python train.py --kernel_size=3 --lr=0.0037 --beta1=0.95 --precondition_frequency=20 --weight_decay=0.0
Rows from block 3 of a small image classifier, named by matrix and row number. Rows with one number belong to one channel. Each number is 128 + 24 x the weight over its row's rms, rounded and kept within 0 to 255. All counts start at 0. Numbers have three digits each. After the name is the row's rms in percent of the matrix's.
After each channel's rows are labels from the 100 images, of 14848, where the channel reaches its highest value: "top examples" is what is common among them. Only what is clearly more common there than usual is listed. The data: rendered scenes of coloured solids on a plain floor.
# convs0: first 3x3 conv (model.blocks.3.convs.0.weight, 192x192x3x3, each kernel summed), inputs 128-191
# convs1: second 3x3 conv (model.blocks.3.convs.1.weight, 192x192x3x3, transposed, each kernel summed), outputs 128-191

convs0.139 091:099153098102096128127142121114102127141122118106133128126139129173140165119072166131138088103068131123120089119140123133173135119102116084158148119100136150112137144152082119118127143135143145
convs1.139 108:158146098117139137124130118119115133139129138134146156142146108113094144137098133154073146099163148119131154123152128114128133108114130129091128085120113180121124142130123117108128090148123151
top examples: light from the left; bowl

convs0.162 086:121096110148149150083143153119132108089134112125133143107144100129172128128101161127136116097093096170124063099130126156140137109129092134112114160074158134111096129141117128159098160115128161
convs1.162 093:161101129179121153142133134130110150122168141108129167145126115135157090155138091122143109131119148110148097120091099133097114126141153119131182165118152146120168165139128138075153127166173144
top examples: capsule; torus

convs0.166 095:122113164146102172077121125153098087139113141146155136093124160098114080114120111121141127149083153115164145155104089144118135116124108115130122169106126093114120106139126154106107114106129118
convs1.166 094:141158170129151139088138150141126151126099135119115169140124115171144165112145102139122115124171125117141115097146113105159123144111126154146135136151145107118119167188127125139115145149135128
top examples: dome; light from behind the scene; largest object: dome

convs0.150 096:134109129149109109122104139124107107094131133114142117128093123125102100103118065136152117147132116110159084132138153128136121167125161117112120143111162128142163159113110110109090107083170125
convs1.150 099:129137115137127123153114098128104100126154125120137148119087168147136115098155148105135153140128101157077125111101113109117125116174083157127107130069181117166129107115138126154125155126148134
top examples: torus

convs0.134 098:189140141172164117125135116133155097111120146150113105123157096120096129139104130122107103159177150167141078119099083136106153153152142159136186116111149125146090127133122117098117100122149078
convs1.134 101:087116117091088122127149115176165167113153121131147125116166137102166097154139122130152122121103119096115114108122153160109126166076159151120181147146136101125080108150131133137137121132137121
top examples: pyramid; octahedron

convs0.41 107:148120105075149156118117113139170146110082115100171144085076137127131118114184116155139115123092116123110111129159094120121043111101136143097109080138131140103120144106090137105135104103131148
convs1.41 099:138124123150105133119122163151144152122138146129097189154181118133140156142156130130139151117096102122128163128163085119103162123124132111110106148147115126101180131125103121115136162125117156
top examples: spring; white object

convs0.140 098:089137178130119088115121128154094094135103151107092111107168129068111121160127116112096151128159104150127128120150147196142051098122123113128112174151105162105144148125118124107112054098137118
convs1.140 087:145116119118112122148122094120120105092145121133141129145165109120137148191068089103111134170090149071154139115103123140152105097152063130129126093159122157100125159104165151137128123115125089
top examples: pyramid

convs0.7 098:078188120158160094118144076151102124176136117160142145128099098152144095105145136145074145106126102188121094103123082165128135117127118129142144141109143111122155124109098129121156105120084108
convs1.7 112:165113123100097157120125084157098144120149117139091129115146109156124159126153125135120126117106087099165143107122056112134117160144118124163196106107155105153152097164141150119130134097195114
top examples: jack; largest object: jack

convs0.110 121:097107112102095154134114136124143147137132138119123106123082075113149122100117111105094111129092089106078107145141127147120080140116131106129110108089092142092111114072141104125116105111138155
convs1.110 110:101178154188109130112123135142150134110145158125166146147095148132164148149141130114161137117106070190131101111157141122144122100113157152142135118124124166095106137138141128096123163106081115
top examples: spring; largest object: spring

convs0.18 102:137119106097125109166165122101111124147151146150122126138067147145069153114118108152125146087093159132134117174156120106161149099127136095147139142110146085103139169091132135089098093125112145
convs1.18 094:137089111143179072158141128082169137157164120153141119101069105149149133154151163111126132132139128112089116136159137124100165169143060162142143156158128109115103107127153129144152127152103163
top examples: dome

convs0.77 094:131155119108132139123224127125152122131085152156149100112107165158115168152081163156112115143144117102122156131119131095131122153132138114103179133082148124145104116110123151101162097163136128
convs1.77 108:144129110150137110163134112137125128120126107147146088124127085117126099115155134130170143109124120102149137121108131122143128124132136125083165135132122127148103113190085118102127162170152091
top examples: spring; largest object: spring

convs0.97 102:173126127099155137102126159172138150120160145126126124110145138131137156124126158132170136147101152118167141125146134136123119146090136136191125166118156115130141065117108124151134123137133126
convs1.97 106:083161161153105135107135124133183140176124128146088127110150103109131116077167095131133120152117062106165142126140109108142144132131152089151122132145111114114152077142118093094096132090171148
top examples: light from behind the scene; cube

convs0.170 098:119084115107109101102124124094122106160139147155134120085110101155120112087115132124139118059124135109138105137125122107166104086136119099160169165125136125120142111146126145114120112070153148
convs1.170 097:095112106159134106100135106149137125096144124107138119120106114155105111145143159129130149132156161112132137189131066105133157145126154173158195111101128141105098114145140112141127110160156106
top examples: torus

convs0.60 097:128174145091171121178166141139170107178128121121125168118105152112105154101084084153120098151117145117139118161148171140060115128091159126144135127091135090137131155128144114111111118121068094
convs1.60 099:113141129133139131095120143130114099066114132134151141129133132118152154162110125077136114149111162146115138102156136102099094140124122137118137098097105152091121174109102105120124141160120111
top examples: count: five

convs0.123 106:147110153129113140139151137104109118117115138093140114103098092103147134121182115147142131146111149109103148153145095157132150143122107154161101109154158124111157101119141137127099120147093138
convs1.123 108:128122143154102111097125155136177141124118126147120113080138131076118136125133102085161095167125092115082120103191148128154158111112120112189126136131134113121089149155125164116190123167108120
top examples: light from behind the scene; count: five

convs0.101 112:167117148092147142098145097129134175138139106142132128146123151143150124120037142135121131110129124114114126111109142023116147142142136115140136123137178135122086142119109137106155136100129129
convs1.101 103:127113105136100152108164088133094149131131144144143150152104097164140130132088093143116139168163122090133157138092120158128139132096100146106143108122100161102157147125089138146087112113130115
top examples: count: five

convs0.156 094:084147112126143109176125141140114110128140109097121118147145129106142112130193148159114121113142131144168148118155129111166117163109134116130089094147076131102123163083098119116112118115148128
convs1.156 112:106134094145091121110126149133071109075158131148126106083176140075114087103107140112153114141161124087112089121125138154116156133103118110122113193150126105113126155091125196124136098120130171
top examples: capsule

convs0.107 089:082153087118137122127122142100117098141143082096114145094128082115141118116166115163155104110115115136134109153126118206151114153127136125119128164139144122109127151143157110110129159156084172
convs1.107 097:127118113144123141106138122163094118081141134097095129186160132080128120119141125106147171142140126089150126104128089104126106135103097130139099072129129133112172157155121124138099150134127139
top examples: count: five

convs0.42 099:146175127122109120123143111139108113133118088142130128131132124112145140135136129138124135134127147137103093116143146121129137183110128184103106140111199125102136126134137116088108114146168127
convs1.42 108:162127141145113115107131118116097098115190126103120144132118109143155133158074076108149145109111117131111142157116118130164117124133097130133152108118123120069114142140121100140116156139139100
top examples: torus

convs0.175 097:129093110099097166127094101164169097098073131141122138126115114116156142153144116108147154139134140159077132154137072119146129117155091144110134153099116143099144156134136120146097148148154105
convs1.175 097:148148087132099159187147112099132115117147096132143119121138145115139112112138115139124111175150183095117116120127089126139141147105142123138138170107112160151130124150117121127136128114110160
top examples: capsule

convs0.142 091:150117130118114086116175101126156108134177138141150116099109116131136123148109096153125173138098163130155106155113137118131116110171130111120146134148172150130128157099137145117151132081136087
convs1.142 098:130146135143182130115142145133152087109142138103086147139141088135131136147119121092108135110147140128083155110103092114167121179114163092125149111098157103106150162096161153150117154123115159
top examples: bowl; largest object: bowl

convs0.13 109:112136086135103094112121156110140141093106146100097114116071144119102154143144135114103136142087117168125111142148148240103126135120122133113145143123119113118123120117152105159103098099118108
convs1.13 089:159157108145125147152150151135141097117168094106110152124089070152126136148106145101160181136138150095126167133121122135168129134142143101121176124134100134125118162117161111131079183149121118
top examples: light from behind the scene

convs0.50 096:089124153105118132131106172118108137147150131123168134111143129155177118137113134161117146120112123151143146130134087136125090137186116140121084131138143176102119121158092099096151121143099114
convs1.50 098:145156101105103114061116138124127126165090087142137106128118142128093139162147157148153157112193131142120136135159116170135128132153143142127112138096130104127154132143143109130130123078092135
top examples: dome; largest object: dome; largest object: disc

convs0.163 088:137195138130154120080132108129128135138154146148112114137099140089107139137092133156146099095106126125142140102129100144142114175132144140138159092114100154141119130084146124175135128102119110
convs1.163 102:126071110115146110138156136151129154141123155114086121131143102130127148123137136146162106121143147158141136140117111135119109169129128156141117130125164121192149116151116142038126125129143130
top examples: bowl; dome

convs0.68 096:164078127124122084131119118144141116109094130156126118121115137133155120182136167148130098137152098104100094161111095150137107128152169110183093157118130137135095152139129126088090118134138119
convs1.68 098:098155116077154133124121139139134184160158167136128126115158124153097098090109143126129159131128144162164126123148194127107123132065128125156109124081141133078158138164128169170105088127162114
top examples: jack

convs0.51 122:101113107130158147133119125138134095103120163114106103116098164136167069095131101135143139154110115114188156151120126119117125116132131130140105109136180147133122186074115075159145124149131126
convs1.51 105:138118144137072118141161123156122104129116161118127121143145107110117164106158070122148128154125123098135141150151183129102117136158127125127087129140146131104145137118141089145127119123094135
top examples: light from the left; dome; sphere; largest object: dome

convs0.161 106:111133123126134092094176124111073114118131167154147098086110100145129079170117110193151088138125134171086115110133153162138133142117111125166116137113121075147131107147140088128141124130120135
convs1.161 091:121154128157155123180118145146102105128097130114089138164133118139165141168108140098177165140166116084063112129121106077147181142098130112140096126077052091161129119178112111142105126115119176
top examples: jack; largest object: jack

convs0.35 086:082118134089143102087136127113171156090138124163102108102093137105136146095131162104150123099135088123118115150127104134133118111126127161156157149092107098103107175176106108125072143090134160
convs1.35 099:116123117128119112172121133162164145097109161092107124104168141082149135152148132122129126089146159119140118108135112085106146149160115113091149073133144106146158151174143099107146136179137142
top examples: light from the left; tube; hexagonal prism

convs0.27 100:118169105117116089146134123124087100121121141110124147109090130118126148127137142162134140157123174104166135119115127155102106129102132160101105131091160145146099068115158098104109153114113139
convs1.27 098:135111133141142117111130139149138137100126153111098137120150117128140136140107105085095108176118082144117156108155134145109118150109094085101156111120098130175133164141160144097141112122153132
top examples: light from behind the scene; bowl; largest object: bowl

convs0.39 101:128147121173126111138173131132181151139112104164111139136165144151166147118117124150108132145179119149107103170119105089140151102115156147139129135145115132131116130095082190122134171105134126
convs1.39 103:145101124133119152118150089153139153131124107128144127118157120121126138124154130100148101161117156133136096175112153122146101075134142140139123146110163139100112154181129170124152150157132098
top examples: bowl; disc

convs0.184 107:100129155131137141090119134098117121153105090081167125168135123114095138123130082105106132166106080138102137147153156114106141099172126140077127118115094139087130107129145137142157131106131126
convs1.184 097:143093158094062088150111155152154123135112117118130117107193137134098094151146084161117119137157160112099102113099154145129162117128122132177168156114151098085154130155158107159137108112151126
top examples: light from behind the scene; white object; sphere; dome

convs0.95 094:127121144134138155079139144131157141114142127100135124101153122075134116156155150100143092149133114126153125103188120198151106143120126117111140103119084108113146130105122092128122143123116090
convs1.95 096:103096110146151129110114116124148152130101110138124119137131080134113107118101110167141148126145174130158162140114140121135098172105135084134161121143107129141122155123108145071109108157128108
top examples: bowl; largest object: bowl

convs0.149 099:153159137139186131138138133133128089128113101182098105150138090128147099130075148130129175117054157142116173116161125123121160125112130157140141142151166100105125145127123087133119136107181146
convs1.149 096:132148071118111128103127168124167121127109097120143132130121153135116141146136101155111120115133116090128161115166115143147116128105132123158100083122125136099085097112134112155176111104140087
top examples: torus

convs0.38 111:082107089156089140135126116118143124153097084096156114071146139134120114116180134107135129136134096137137147111154107207140136155122068103131149123119067152133157120118153101141072087083123113
convs1.38 096:145130126140164165117150088141126085095158127075139127150111107136166162183108142124120110114117113136171142119141136140112086136116166146126158119129114143102122181100158116097141160110131106
top examples: capsule

convs0.6 091:103108139130114114126118109137157137138116132143118116127126124082133108127112133135125139119095108086134085178154096099094152116141158101148131122137140147140134119146090129122113097101184137
convs1.6 107:117109136097104139144117121113159116104090132136114113147093153105105132176141127110122137129141149133157107153124109118105132155141091170142163102133138131096155136121150115135129163061135111
top examples: light from the left; cone; octahedron

convs0.176 081:100166095129122105159129122149090106158174114121127104104111090108111080135083113154124167121098135159116079101125142126174128134148116140119182123120114115132142118136134153106153136079123130
convs1.176 111:134094143115108129068152119109112165141130132135101100113111175151131125082116081159117122113152146078099151131164125119180131125166131120149119127142134119145133099140092098161117097111112145
top examples: jack; largest object: jack; star block

convs0.29 097:128145093100162113151130173122128099089142122089154109099160107096118119116131139124110151097105092166139157138156165131150157126112157128168198140130128126148111129142104080119115148071104129
convs1.29 106:102154134149103119106137109127137150124140130121098115137109112155118118145117113195134168109183120118088130167132114125103104130132107152133175130079124117151131121123155095156138134118126104
top examples: dome